A small text-conditioned image diffusion model, trained from scratch.
Data: 195000 training examples, 1.4 epochs.
Rows from block 4 of the denoiser of a small text-conditioned image diffusion model, named by matrix and row number. Rows with one number belong to one neuron. Each number is 128 + 24 x the weight over its row's rms, rounded and kept within 0 to 255. All counts start at 0. Numbers have three digits each.
After each neuron's rows are labels from the 100 images, of 14976 (inputs lightly noised), where the neuron reaches its largest size: "peak on" is the class under the peak; "strongest on" is what is common among them. Only what is clearly more common there than usual is listed. The data: rendered made-up planets. In brackets: how many of the 100, against the usual share in percent.
# gate: MLP gate (model.blocks.4.mlp.gate.weight, 512x192), inputs 0-191
# fc1: MLP up (model.blocks.4.mlp.fc1.weight, 512x192), inputs 0-191
# fc2: MLP down (model.blocks.4.mlp.fc2.weight, 192x512, transposed), outputs 0-191

gate.208:102176117146168108170177121102141142101135138094134171102093146124154117148148099130106155112092124115110105136136136108139113156106155077138141139132146149140103116078159138134096157151088133145158128115116135117119087138116145142128122120080104099110075106124136101129111131138071080151164138147163108122136114164123153170156131146170164120109122146078151120158109112161116093138153137126148150129162114100136113128107121113126105158160138137094092091157152132102162119132110118122083159122129157137119070128113110117125124140128081110096124153122161087154110156148118095114
fc1.208:129122122080114127081144136123134133159112119128123113137153101153112134134127153129179116150144113163172170104117153113146154110141137157133113101123092098126153156167107143102091143126165118122105129136129118113120127130132160110129084136159163190179145139158156155129145153118167138151135172113151135120094113110145147129076154118103118090151171093162141150087157111131144115096112080128112131103111123175111108126134140095153152086110155148182161135144133120152106131093091131138155138155132097119122103082157131124116139143175133126126125125057115136094130113112138156154
fc2.208:096187138105183150159091072169079142135138138114126102125082093140168180114123119123141143104128114140121171141137093183109132108091133158104141167150137166143165092142153129112138133141096162136116144110126092114130151096115089149123120116120127126065140132156114140095128128094128088135135110124142132106133136150134079133147154096128145114113132126128177114108141108163132137119116121136131167132156116103118129087131131124152123155118110125121138137144153161094165161131118125157125102101171140193122145152133104134160098110130062120121095139143109096144101135139116113130
peak on: planet (99 vs 22.7)
strongest on: rings (66 vs 33.7)

gate.459:156125109157112126133170158113120116125134094116114125119118178098110130135152127119102106157113080117136143119137138129138072152160173106183165144134103112125109175115119133102140108127148103140104137143150158124112110139160108093162057096066107124127159116127181097135140125133130108110127089121112135127096165151109107141127120140170124151126123110125131134128131130118151184135137098158125154177118130157078108108133110080134102154143119131120104107111112135162172126112118098132090138107188105175146131162122147146086121089130111142140098144128123155099118137124087099156
fc1.459:108101131127154078103123191121098123150098118138099107094148115118122128078146106144162093094149135092128113146115114119129139112109124117119138114116155112139125160125139100123130152089144091112124117146133124140183104125132145135155169134149101122131091184164146099108157162120161111134093200157114127118155135147144171150132118130161159109130172124098106096113102098180144117109117134133167160141123148132098096145131141152144109132129071137109170125133171122132142154096086077120134154111117125117079109116122117145112118104121097129096144086108137126126146152154139129075
fc2.459:114158127138098168142129094167149116098146155177122110142105220160108095166118144108103126140081112139128121119119145153154118112143105144125140132106131167111149109171112140126115153170106162179150130115154144126143151147140116109125114098108145127138147132072125154153106109135147089112130100125128105164093101096089074118121131118087144081123131113132151117152157136095132119093159135141105137095162096136149115137095113111132132150102154115120115129143098129116096128131150135067154125142147115101145143131130114104103120192173125100129154099159123139130119158116111144174
peak on: ring (51 vs 2.7)
strongest on: rings (68 vs 33.7); ocean world (42 vs 14.4)

gate.415:136150159127104108122111137132116127110122173178122150067123089179123085133143117141090124133161115098103151180062152128076135081135159126164183169122148129135144139165145113083155113131147115104121116140125146106145139133130129063153112105092134142129143126159099121098115119115097112142137135126140116148089119107122188116102124115152130147103095121084082102133117110162151133150158087125124123151116152099117126148119124086138103136135138133145119115122107123106127082088107125103103124108126135121147130132125081127124125127163114121091111120072093136163132093112137158132
fc1.415:154144082080153160119169120090148154098132112093116074165128155113134124161132135129130154133124084143133107126164073133161144139092134103154112137141117123128137138112126124152120101152102091114139112106133139122144128144136133173118117146155152140128129108089118157100150134150183116142116108145111155114114127137168095132123172093087120119159175095170116142106111134118140134097140138149141141171101165121164088117154128154114125113182116097113157127105154169139132095128076131148147168120120158095160159149137128131142151163139159127092101131169153105151086160107142131145
fc2.415:112141147135136099115096134137077099172134145123122143121106106123106081146153122167136140093129128139115110167143164179124150162105129111097159105115135108125100123186092099137151136155145130116167195180104110119156091119119145092137131102141134110133110147154126109152101083085134106101131145120143101168114149134115101125093092143146122097139075124116120130123136105158126149134101138108142168100121102140139146106142137177168136169127159099143117114153142142121113161146179103164133128128109122134090106114132122099169147097135079165124131109099126133123140153141082122162
peak on: planet (46 vs 22.7); ring (29 vs 2.7)
strongest on: rings (88 vs 33.7)

gate.173:175126102143117137161118126117127118144172108111146089119085070106120164142126093136110107091136135117139133108157106136126127104120121137060076135100150118099149130165127166182127127091131119137114143115171132152098129114094122152155161170142110140130114122125128146128105123160184112142124111128097098116118110106115178159175108120092136117126132137120112081124113152140101137101147080134090150111142120122094155155149130116154106168120094093131143118118168155091107105121129130155135153134127119168118121113117134130150085099104182138129139144096109108153093106079110152095
fc1.173:122112130157155129140106076106112149148180101108126151105172135097074128152070128128149116154156148144116104138125109103131139113157146152099126148121127085172153142129114125130114144155153123106097098123156090172157166096131118105125125116147158139182133121148129123121114158092082115112173095119191140102134131137100127131138123158103118111120150110130150122173133129158129140125130126159149149091141178093102144123145154121134150103157084084128179094158123134123142140137169126153130133156159149110162151122117108124136105111111144166114103155103069132137138129123150153089
fc2.173:131130135119152120109124140105142106128078110096081143104098138107147101154154104112128137125100132124152103124158147114112083144158113177171149129107163171158117131086117094073142124137150098092112134129112100120134151124147142117148125095089128110137120086091158141146173170146087163179145166168088117140093096132168124159148110140111130143135154133106116129147112098133103129135125116107125135108091135107189157144117101170117149135133137079109145139111164148070147130128131166147122126108105117136097136126095118090142123123108146087134160157138132138094172117137163119117
peak on: planet (58 vs 22.7)
strongest on: polar caps (92 vs 26.6); gibbous (58 vs 25.4)

gate.404:127110134162111098085133141130121186154161110107159141117108120123136120168128146092114147090160126130142125058090142115118152129149115138179118146134097181145129122141167125146134117118131124097131148105166109145100110111109112105125114138123094131107106151123137095116126176128119150143141118085158129107111137125079095132159152089093078135129157141127114095150106143092102083110144139133129099133122080069141139146121137118128130092107138128127100172143136095138156118134168149132156096100150064132124116148078112143128160132123170128137131148190146119157141118136127130089
fc1.404:126127066133134143093146152156141121139108175159112149149104154148087121107166137107114153138120103105115143095137113167127087144124180119090105109144161134107114108132130097104120153115157135123140090127100175161190130142156115135153135118146095143142140149089134081094134136101096104134116104120091135113124073156115155105141095165113145115104071135109138168144146121154119094137110116115109150118128146120157109129123142143130131146135092149138107126167143160107136171097077078116120102117142132128143146127138102129123165125111125135130147099168165123110090077104118082146
fc2.404:106086184140130126146108106121130190141140119132131093104098102092145172145119168113140141111147137093112154136128083107112147133113088143106146108106084112135133120111104127138123077113087149123137170131107081098087057134110137160099113112135116130123138144127144192157127121134130145113155144154138100097130156092182089107140122107154147115146144086128102114136110143128122140161117118138153104160103161164103104088155108159140106113114124160141145175113137114156097134121134179101114120111151131145109134134144117128128082137115136125136138163146109171139134160158123174132
peak on: ring (72 vs 2.7)
strongest on: rings (92 vs 33.7)

gate.506:113095125151167113145139136154130141126135127147169127145087145106130150124095104079078095119140127130101167209117112117098142127149186137147123164122124174127114178123131162136114116162118092154110155108157173125132141122091111105138101149147142126141114117135130144141151121122183152121151104117129147144138176125155130146134147138124173141129139124091117161123107123141114133095165123144092073161135123172139153146167140116158117124122111098106142111105125078146114162146138169134121137149158122117127120133095134128082164147148115138113181111092165125165116125186122120133
fc1.506:129116130163127151150136117146116139091114116102197120164122111103120140181141132115115122143138176118105148140107115093130127135155126126136143117128148138136128178119165139133117117083099131136102121137171188131096131089125129095136156091184108103126116153125136142113134086173149127131149143123134148107160156154109102125100144130088096164114091103088115132159128136137163114171139118140097110135119118128132136146158136119118134155158124101085151152155131089148100131158148155122145155120166144147118154122076161127074155150108115136124174099116109131156069169102164109098
fc2.506:125131192149148142135141145097136131115105141082122119083145153169156133106130113136177126124117151124129117123175150123108127181136143121137090119067123101104144126159106108090153118161159135117126116186139118113122159170119116141149095144104134156128088091118125124133126177145114166133126095133119127114096139172092124129144163142128113111108136159175092107137170127154098154100121132127124156134118141108145117126108137144158144121128142140157119141085118158131142122136110067061119148159102082131128125145174185122153140095112129104138140096114131094156098100142140136106
peak on: ring (46 vs 2.7)
strongest on: rings (93 vs 33.7)

gate.463:102101105128139114157139116177158153094116139144153136118157112118113122122139172161121066153128125129158112136134125128123130125172127124080128178117149169134094125168128138160162110075139092153136168119104129147128136121116128078136142142142126095067128123135176143150107112123176112109124140114113158107139138170140136114156090146118128129143147132092164127124142135151148131131158071119118154133112105166143111158147114116116103167144162150153167176132141087158092107160089160146137135164134140159144157103148161157105150139114163122116114111151141156155109162135157164137
fc1.463:123082079145128141117121112134168155106157085136154130156144134142082105137143144144168095139084145161098112138150150134085081115129127147099153143132137124138107153176099091143155096117108082129103134144157088114096129156104145170135135154152140143142143115127137143146137108113191128090188139118150134130153164109108168122121118099125112109088142148107154090134124127105115156093101095098120143121094101122076111119114128156173123111097116148133118118138141126121124137145142114134159116141167098117136166168138122131095146140108148131146143126124155120111057093156160116105
fc2.463:142147149125073091172136113113098117122113170151141155142093135124126161125151115109131117128086108143163135104170121121128137143127115158146053137092113187138180115113114133156132121120126120160140183153130155100137090120082156099145166118130142127103148132083155113123150144116081105159100158093122186093106133124137160120155109174111160117150158101135104121130129151155150171158141146121155118112133106124146133124154102098151130136167135141138133152098177140104120169099145126130109091108123137123136116130092150123157110098123093119101124127125115109093138117145142095093
peak on: ring (42 vs 2.7)
strongest on: rings (80 vs 33.7)

gate.255:134108161127094105110127138140109155145159122127127160105071090115127113117164149095116124129140135122180143092138093145125177124130101178096180112127108150111149145165125131166114107135094111120134164118137131149149146126083177133093132115154179164119111137138123139122129135122138150185112106122110154148145112143115159130173151164094186143149143161083154131103143152108116100142113124143148075123142148129098154144153135097162148143122148150152108142069140155167154135127132105151104111164145107122109110102117094098154105141082149108133093147139108141110143142128103130106
fc1.255:096145046155132132141115132130114089137151136178124124137174124185156119127165155102158119136124104122125107119124112113096086114141128129132099107153131142120114117136134147111124138134114153150154102150139085183127146114162129102125133171138089102142149144097131136162086108126161130089145172115110124135138129131141109126113115113141058117107141092162117110136094133123147143136169158138126178137112115129135116182149113162114121182151122097143154133157067145128101138089109097121138141080123130129165125148141153139085151125158077109108149128142146134126175117120132115149
fc2.255:117123136130121136136098101127160123097134155115122107101118151106109174171105141119138133136115176119073092105136128137101135110103109145155103126151087142130152146144069136159127157138144157152080119159129134115143121148114089138143107085122164101099150108135126133078175104092161136115110104152092155167130128113140152171120125154099139137160155145116163122167156165144132100122097143194083123096162113101133101103133124092163144109100138113138110158134122112150135149127156129097178107165152111095143112110098139135158118147114132154145117156117103126123122130157129151187
peak on: planet (100 vs 22.7)
strongest on: ocean world (100 vs 14.4); full (52 vs 25.3)

gate.139:119144167163115087130120106117150143112146138164086157142126141119108150103111063133139089079127148117135147155110121092124112107148122147172156108114131126155124153126134121143108129136140132118099157159154111131096092112136164152125131136136146131082126117162094113086172131100107165136134153117145147110114153158088168158141114123111160154137130101106108153166115117110122104123118133121158128136161150107114138077099101100123094132115112129078114128154107107069084157137120127156112147120141148068139122080096106139116177143117130159117144120126149166122072101156164153151
fc1.139:143114097104112099124128152117105118152098146134147136161118143140123110117108129122174083149094117094146134151111147098111134156125138095108160037163121129131125121103116146126164144146121100100107111132118122119113146109076123115140155101133189135122120141128122085145127128103119146101099110121156124147146115157142142122138118103128124129118101123137132162174180182170113120106109126075167119148167104108165152116140113182120140085143157090108110147137140111127105115142116116156121151139106166153130170072106159148134142097110166116096110127125087177125097110113119146095
fc2.139:142130161153115177145119111124107127124116113120099128156099087132103102116136129131141163134181134127119116156130116156116128102154081131101086156118144136121108118095123147135092091113130121153137170155121125107129123084160077104167113128133144122149104166110138134153149151121176136114129168112140160124097117132097145157081134160153135127132096146133184104148133057104115147143139158140148107128135108115141129146120114155156111119111138079162175164150131122163118117088133116105183088115109100108141112160142144111162087154126113098178177123107113093095115158124135123122
peak on: ring (56 vs 2.7)
strongest on: rings (100 vs 33.7)

gate.93:147182172160115116136160110131130120150124132123126080140146139113143151151141150136131172126162118149148144158140185119147102135173132118157144105152138130136131123104112165133105161116132130152128152111123155129110072136135147117149097098114150135178143114108194171136138084109168133134136137129187116140151143150152086134132126100134109141140127150167094132087100126152100155189168140122146145127108137104141114104137119132071168094103140135109083093074129137124137160138120133094126154138123158117117142123129112137139072097155145105133089096148127140092161144124110120139
fc1.93:122181095105138089125099085142105137109120105121129136106136103114123156119098143104149161123139105095151104097142082158114146130131164157109149099155144129134142124085118182139080129133134093121155115151094108124127111094129120161158155095130110148123136109128094176143149151113087101122078111109149130108101116110113146129138115148128164139151129133156155159152155115127151072090124095125107144156106130145157131072147146116143132114111133129124132137086074111100103096155147119142112095131136073134122150077164155134149114149120150125120095092126102110117104071157123166119
fc2.93:093157162075168086164135125094142129165119100132154127106102101141096088119158123088072088145162113155148126174134136149101129088083121103139126130114127145121140117146093152146141118121112156115143119114093174128124152123118177109110154118144127117142104165092112119110101111107131126130136165136140080168131171135126126132109094132115120085122106145189135132104149172151152141111118132141124067121146131141076135117149148123141124090120109150170117151111143132142146104140145098194129154119130139104125136162070109125131104120093117125177136127133138126096117144123110118142
peak on: planet (100 vs 22.7)
strongest on: crescent (63 vs 24.6); cracked ice world (40 vs 14.1); cloud-covered world (33 vs 14.5)

gate.310:128127110131145093112129128151100137100109145113116147098115119172086080100128130089140118163082110137130093125162164127087146171124172129112147133109127128124160084132134107168100120128121125137154129157135121104156107160102110141096155119112175119143139124137117129134081123078113114124147114173102143163154073110091144141109145131120126165167131086096108147146131173148127155110154087117170109156117090149081169177175153144143115144125145138132107133089153099113128103130124101145144132126097155156124138097161111122139118109076153100112104109099127119124098126103118148114
fc1.310:132136082125111139119143172087136106141095103128114106167127155126123136146115122173129194142199125112168136145174110187151084156106133125120128142112122159150182135160146119139118121148105113091136155135158085148138169125126099134132119146094140103131118127086075142134156099101124127150137140150134146162099147127141140158123151145068117119108148141137135150136116169125160122112150184105143108145126100107114142134144108126120131130120108121156155141136124151151146167086108065147141125109125135074113141154120123146135128110177141147127141167129148080137134167111127131151
fc2.310:110094140148115108154088136142138149115141124144139158129123153138121184126155117127094141149100146124097129163116161117183138079137125144120057108180142061186121142150072133117110160090106150143136114138132123099161083167136172128099112128134142139151118143100138130138111126112111099102133113137144140133146110140145144153117127103122143101091152119111149142127085134130132128155129085146095109120099092120141092132117142141157148128145116125144112157132137160120092103162156103066150133145122138186141130160132141089137148109141138127108134115128127143115154065154089172120
peak on: planet (94 vs 22.7)
strongest on: rings (99 vs 33.7); ocean world (35 vs 14.4)

gate.81:101122117143160101141101121140132138162105127132139098166104115119123136157113134136104122166137115149154115154118134176148135134142141169131134087153118125162100142115080143158137075125044125082152127130145096126089119128133127146125148156086152105092145108164145124127130127109137132116136127092153127130098114131122161171132148112113134121144135135149124126154133132137167100116120172098126092194106145112133152106122158107145140090134134157188186122159157117110146138147156117126132133134138081125153123134134150128130190101141146072128194117115119106117149132179119094109
fc1.81:118126114137164141085135094136138147112111140170163119125133131162146116144079159131140141152084073152133121117106157144171149143136181154102133119141132137114112085123099130131140079127081161115172129087147133128132094136147121119124149129157130120092150134128145113154104159144109119120141148093163079111106113083142175141173133120145146159141130141133134132138102102149131135168114145101135115133116167152097131114147139145132115092161133102161164096133154177146098106113137081098144137148149096186141159151124145088137158082128188106144133122115144130100093155123115137122
fc2.81:085123128122121160095133157096126122118128139120107111119144129109103086130133133153073115119139129146137147167117146188144161116124126158146106130171136118161124088172150136120140116140113131123125144153103090113129136140140149100117134102092150131142065150152160136130117118088167172112092121124136167115142171114107099134115115140092108107115179120168115070101113159149105135132146090099130138067129120107178155157151092122127164144084119142093118139111159131108155110148128165126087123148157147161103136149100134137117124144118140136074120119165091140076104147124150141124
peak on: planet (93 vs 22.7)
strongest on: rings (98 vs 33.7)

gate.106:096149115132126103140135106136113113143095123123112141141149156098128123113115086150157143134130085126121133109122114102152112123119095129109138121144118176110110115100124091192134152104113125131136155133131085144149143126147175091138160119093119090140082131130120103120173118150127162147156187094089149145139121098164133152128098129084105123116102138155131084159151140110133115119137138161133129137180159149183122159120116132110123139145119177110083132143094130150096144118146137064134156188130160148109096122158150128111125139145192105102141123120125103117152132116132116064
fc1.106:090155126114143112127115119162142139127156124147129140127115129125128127182083117154123113164135114128106088140167121103110061138143120143122123097108170143125149109104127075158097150124122118183118130156148123114128151134115149118098124102149112091111131108120141100154128104114145145091086102138097100101145140101113102113125104166146132120093188153110126125166152123140132122111086128164125132087133139085139140137160114110132060064139133115146127157125106159132120136147117104127118136150113130159080117136115131155158126111079129117161116089116186124096120105109202121106
fc2.106:150080100087120129157117149136139118129127136105154105081146122131116109076110150124107117140123119131157128137128156158132157113145134135173112187150131104091098137120143183130131131109108132090120135096131146121162112131134111136129147119102129133114160122164155156082119115145146133159154115118165147123137128148145112164139135087146122072143091095113090130119082121132145134106149104079097180141115158152087115119117084126132141135123141111124158139135178113104153140126124075100104128090111110101191180121158165132113108078123123137148096138106100152139113154159117107162
peak on: planet (100 vs 22.7)
strongest on: lava world (70 vs 14.7)

gate.474:141136158082140125089081151161184184100157173104127155162139122127128132128196135085095065132106144132144128139110100149119150088132105155158141137086099139125127127152165096148122134150139147089161136083123059126130080097127119124099133116141122121156127083158116105146151141141127099152151159160147135118151150173125144135141132166149130146112122147180143163146105105120138136119114093131135137139136153147124109123092089094125127148145096101129093099148140101136121089121112145131108163148120117125127122093128145119156120108136108122129127110127139150147102107167158163129
fc1.474:094151145108139144133112129113080148152109114122079163126110118158128108117098105123184154137139110141115136131137163116109114137133177130105132115121128130148093170135152155163156134129095147149116109150149113101154161090133130094103133143110166104160172110120120126127140111112111157136134096185147180153150146106110136120077147111167112157125115096088120104173139096121146126165168166132164122166146120157099159151158116143122151085160091133084097153125131164071163139152132088150169137128110135143125133143157129105136120122073131111118137108107104134146124147128112146105
fc2.474:172091115151126101160125118147118134111145145096147118122065124154127096119113136130146140162137125140138154131168090147109130150123116117146126127105120098108166153061104098168153120124134096130148142127118130138117139122134083158161143141142143110176143154127144108126133149186120126112128164069074107124110101169119147148128087152125118138134094149137151100146158113063108154134102157081122169135113109140110112080131148129128113101122132124164140168127157111133116166093112179101127080100129109114158097149096125151142124127151115124104107113165107150145102113129161157145
peak on: planet (98 vs 22.7)
strongest on: rings (100 vs 33.7); crescent (79 vs 24.6); banded gas giant (32 vs 14.4)

gate.131:117135151145129114132107159120137138126145159146097146087141109145110104085109120093157155162147112110176104149180110128152146098130156109163143121106105145177104134152169130093153124105148112134132079142149129157124098078142126178129129110141089115147093163147110143131124163104092158129121161121107135152139137120126146133127130129118123098090166121141103121161103131138127112173091098102104147080119104139146129116141166132119084143174160097089135173105095127123118143144155123163105155123130121170115143168138100095127152116085079145115122156115113153153151108171127094123
fc1.131:123168157175141110160138173101118153152104101101121131162115166120106125117149176109167143184145090128172144148136139121121117106166142142139186158132140142132122125122097115083131136111142105121125131135125108163140167113113143171113141165165113104118095127130147110114103163172106180122110157139156111119111114104139123101119094171137127138106139085130086129109101153100186115156120123159170152142108115123120153099134126101107112099110115109134124168155122114161123120121147159117099093146090108113148137186124159117138136130140147162128108130122089103168145152167119100146
fc2.131:147107127135085100096118122123159147078102144138164117076168138136113065096141113120176094121090121161111109087106133157125087124140084095140161141091149132165123146107117110111107111129136107164151135139127132147127165137120151154128135103106092102107162155107146157126147156139161111101126130107133109090127141140157126089157142150147163117175159144090167144131178145116107107139127141156131150116146144162126162128113117127126134100154074137130130193142103106138149171147096142082133105138121115116147096119141111113097134163163143149167145109112144116121120162143142133150
peak on: ring (68 vs 2.7)
strongest on: rings (98 vs 33.7); cracked ice world (39 vs 14.1); cloud-covered world (33 vs 14.5)

gate.487:084136117171151154102110168131179136161166118130096090143181085134104099121141132106100121154109158130128151118111085146115105139115159131142116122110106116120130095103136159094128104132150135138095138134146109119084128117119155112086148159109089147151126116117143082097121132149095100066123107112087113136093125139112180084130124149134152119099134154116119091129107153141115147139127115171117144095131126144128147101129100142162122139153157162156152118115157114144136127084134160124136112110093087141100138116165114122148097087084146134136093113162091129138158074127128151088
fc1.487:171119107170105114157142148126146159115168130175109123131146144102120154149104143164120106121133146106131120132107172178133146100137181139105104161109103131159143163131132113103141135116132159155135135125135122132087160148132103161107114163114130128115148121150121092125142139177122132088131119161131077114138141112143164144143143091081127134166140123154089112126090161138114144148115115148152162119141141130117106130169113133123122144118083141140168074122126171140128112094160117130149144158131122130109154102147159176082090077097144120160105113122086097154127079132164101090
fc2.487:103170118092145151106109118137148107093122110099181116110138141114124093096111152127068107125124146135146138158176125125084184160122091148125155147134148138142132093140081136122107113149091122119149143149101147167116104125126114107119120117107160135144134126126083151144093091110109147136162125143130145131130088130113169127161142136101136164080127153125148102105124132145132108157089143122115084162116098145149157167131130148143117114156091090159149158112100109147144095134159152172132141162090105119153182094123122140150113152088146136138126128092084121156144180118148143142
peak on: planet (69 vs 22.7)
strongest on: half lit (70 vs 24.8); polar caps (70 vs 26.6); cracked ice world (36 vs 14.1)

gate.379:101137089117148113130141192141147100143104131107114120135152148165139164117127080135094085112115100153173102116142104164140097198101155119122134157106158109108107129169142138112141120099152179093155101106108099124120120157165145135116116100111130128136137161094097143128145138144095176124133118097161121138122124128131131152121117127071107140121127138132141116136121117197072125107098130096163127122108131122155178150138124123085117160176141121149141132109144127083094114098117136125087103118126102160131141112122081119140108175119146136136115128155159105148091141140106142153
fc1.379:162135158117110120118152133115091137153149122133136131101120130108161080144093171120134132145102130114138121145130156118110112106145118128158170121128092155093133116121096142184097127114150121140113106157128152139205138154120138178100193127157168169156134141133105162089077102124128099144158129170091154108120132130138178106148125119116153128091151135155128103134155110112134136132117145144099100097153131112120110098104128096157160122097157152107122098155115178129108152127136115132172120116114154109122129144118156163088120106098093150103136155085092107107129152124100131168
fc2.379:079142146095123137117154137111109158107150141125142141152131146140130132075131106117114112161213116116157096163128173154068137130118114157091151130140149123146137111112149111088143082144120123082149159131128111146123133149155133110153080124135106123074121102111086117152138141095129144164128108122148097113169123152096123167129091147135111162095158163168107137149089132116143121115150125095176130144143116153096210118115108137112111117146144083138147146131121138115119095152091095118117125146122096147119133108129108093152134122153137113138098152109129139154103108136121111089
peak on: planet (89 vs 22.7)
strongest on: full (86 vs 25.3); cracked ice world (66 vs 14.1)

gate.375:141160152146106140145135150141114083169175146137114116170136159127152140154132138105131159122099103130143183113115160149142120133157118110145101137097106094155174109155180113160131091121138112140128166097125113071128189131096137175115157170121167128105174133140130126091100135110144114091134122160079163110153102120125140121147119141127161118076128128161102108138102124118113120161132112121123112142126142121152103158088114120107106096147117126147140139139175132156123157116149100088082124126124160182134123068127145112123144095156136120080120126124129152120111126119160141112
fc1.375:127091077169079134152119141159115076103135109097118126125150087159155124099106112137138132108119153121094126130118117163112099128124123104110079123121096096171146136156128166131087113167094115165109121125121119153120191139115142170144125192122134103074105099139142144099084104151114125129107151131121138126137146057123104117105118129143120137131158132089100130113154162104162127171147154100164154089122142095163133148106166121146117102136114147133115144149105126146173124142109096120117135174142132128133099127136150118101098085110142139139089110139131164144124103143142122117
fc2.375:130115129110142087121137123116113150139126156103130122117138146144108132123138127106121103118180098110148150132145125095129132086149090159102100105155089139165157115096112125143142123107149150076152112159121118136156141128144137133129136102099129173169108119098118143100124097113111151130148153118121124139111153128135149129092122108129140112140112099138084136103171145195120171128126143143079090138121100132134136134138136162119148144123104097124102130160120195076128131159144105123152135165111149130140122144126118104144132132075100146127158168053152038139110171094142110152
peak on: planet (66 vs 22.7)
strongest on: crescent (89 vs 24.6); cracked ice world (43 vs 14.1)

gate.419:147141144140100109136108116134081108110141134138088126082134139096126134107094147095093113085111162135132175098161095148128128086116159141151111140110070118160128095093128141157094116064128146146141151148147117131104116162096109126161095179146112125117127172108120115120137154155136129082163109155125110136150126137147121107088143096122109075161109116109159156134137162138119140163104140152090109125140125090079147138142168170152142117138102114105149125118115124133140141193110130163145129130105131160138107133133159144115139083105130093130160121122176128120147165110111150121
fc1.419:149152077107126150131140153110116145141173098132096097154132169096100108114132102122108139157116116136122088140135135156128110117186115137140111105093200135138105181104127153089144166193124133159095079145091114108137140108129163139114145095107136130169117099136144129109134130091121123180123116124132133154123132164097150153110121140133134147098138131147096101091117127135129124134133113138167159155105110122136149112143135116093157165116099132144126097131129123097135158095182140107112128113115083099106138095111123132098121143129166141120177165095111082143112081163126107142
fc2.419:139116167125139093126108131146174110119124119128126128097180111104141120103122169130151152190125096163113111105138159145118160081106162114153112108086096092124155080140097122125124115151140141125120145159100125126125084153144125124115172145138110118104177118133072162137126140160135083089116109160114128140123140078106172099127110119103141127159131157104135149132160118185098134120114152137125168141124141170112153125146129150116095133142132125137103137129112177153128111159090164156133139140134086072134137127133135156164123126151137080125098162085134116132107133154122093106
peak on: planet (71 vs 22.7)
strongest on: crescent (88 vs 24.6); cracked ice world (37 vs 14.1)

gate.130:126124127086105125202136124133151125135146149098159120107141129112131181130137141147151108133130149127098126122122117098123118183107069129137115185106156150156146092177133131110168116137092111171128122132092129132130121167119096154135128114114164089113128144130092124151183144152148095129123132126076121132145118113119139114086173129120094120094127147122129160135138087149147108151125141144135138103140122116058115161116096081097095158119102136166126125108148097084136142119129120170124141093129087119121153157129081111129145138132119110146129142157136158128125143191149095142
fc1.130:127150128103119102101172147103143165121155127095146097151112139136144134140181099133158168124112156157119162147124137162152092124096109121093101069152146156103146134105113121097155125128153144130141120142157151133148089091113137131110124114103113201148148109140142140121158103101075093110146123150160137094122086105127132153151137135161097082175126118123143192141127119119129133149104110137150103137115095113136122135147125123129184118129096128099138158134150125102143095110145148164128142138116158150107152119088116133125138186112118120094070098101135108075102142141137112138
fc2.130:095114083154108164143123110132073174132168125123125111128132111123092119120102178125133159163144122152131105117133138124133160049111131145147203170120146125152122081143127161118107159135158122123139129140107130167118103151142148150143139103142133136171081067124088102127127129136128154104130118141135127113111118108114118120151110099127157141100121126121113094156102124090117177112143160155112171135179146161161109137069166141123125135111121100130108086144093132116134110167126124102123110130138130167163111128136099116168139113161108141121160120144122127101177130133153144117
peak on: ring (55 vs 2.7)
strongest on: rings (100 vs 33.7)

gate.484:149089102142121108145133127136086104075132168126159129126130112102115151110120143073157160086110129112116105139111102146099121115100059114107120110185171160172118123134116141154105113120114118151145136102111088108135080156096132135101123141141129118074178120147142134157136145114160157157117127119102120139127108138120103122127099111110088132197136099133090116102128139104150109132120116164165142134100095143150118177168143132135128136119147097117160130135124116093130096130153122127142073146146136175151155138106111144110164160114122081124127135148117109157100176120138124093
fc1.484:118110088097130150138108115118080119136201083118136106107149140141125168085173143133139132133102183130158097114145096093153138202121085130105153104120122089150089097171109123122107119117076153131126092112095106138122119121155129125079103101116120109151145135096109127119114119101098149117093096174118109145156114099107135086133114108086119118131123102110135102162157106080155127134141112103132129112070095132132100123110087156094125152132119134127117136099128155095130175142125126126103099121106115106101101174134131134111110117140157156125155135127113121127140134125110112115
fc2.484:125104139119110126152176077135140106142100157151158105119143134114091106136160116149116126138141108095125177096115079124153142128162110087165092092131109096135170135088156151126118141079138102113160175114109135119168121141098102113138084122107137152099128136106124117174134150126133133156124129118133144078143139126142136134136158128146122125126128133148134114080126132088148135175083064146106148146132151120151067098165163146156179094123101113164120131124099165132123117087117111132131110097141122150137167140143098114125133127110109129080117175074118145141107134122127125135
peak on: ring (52 vs 2.7)
strongest on: rings (100 vs 33.7); lava world (38 vs 14.7)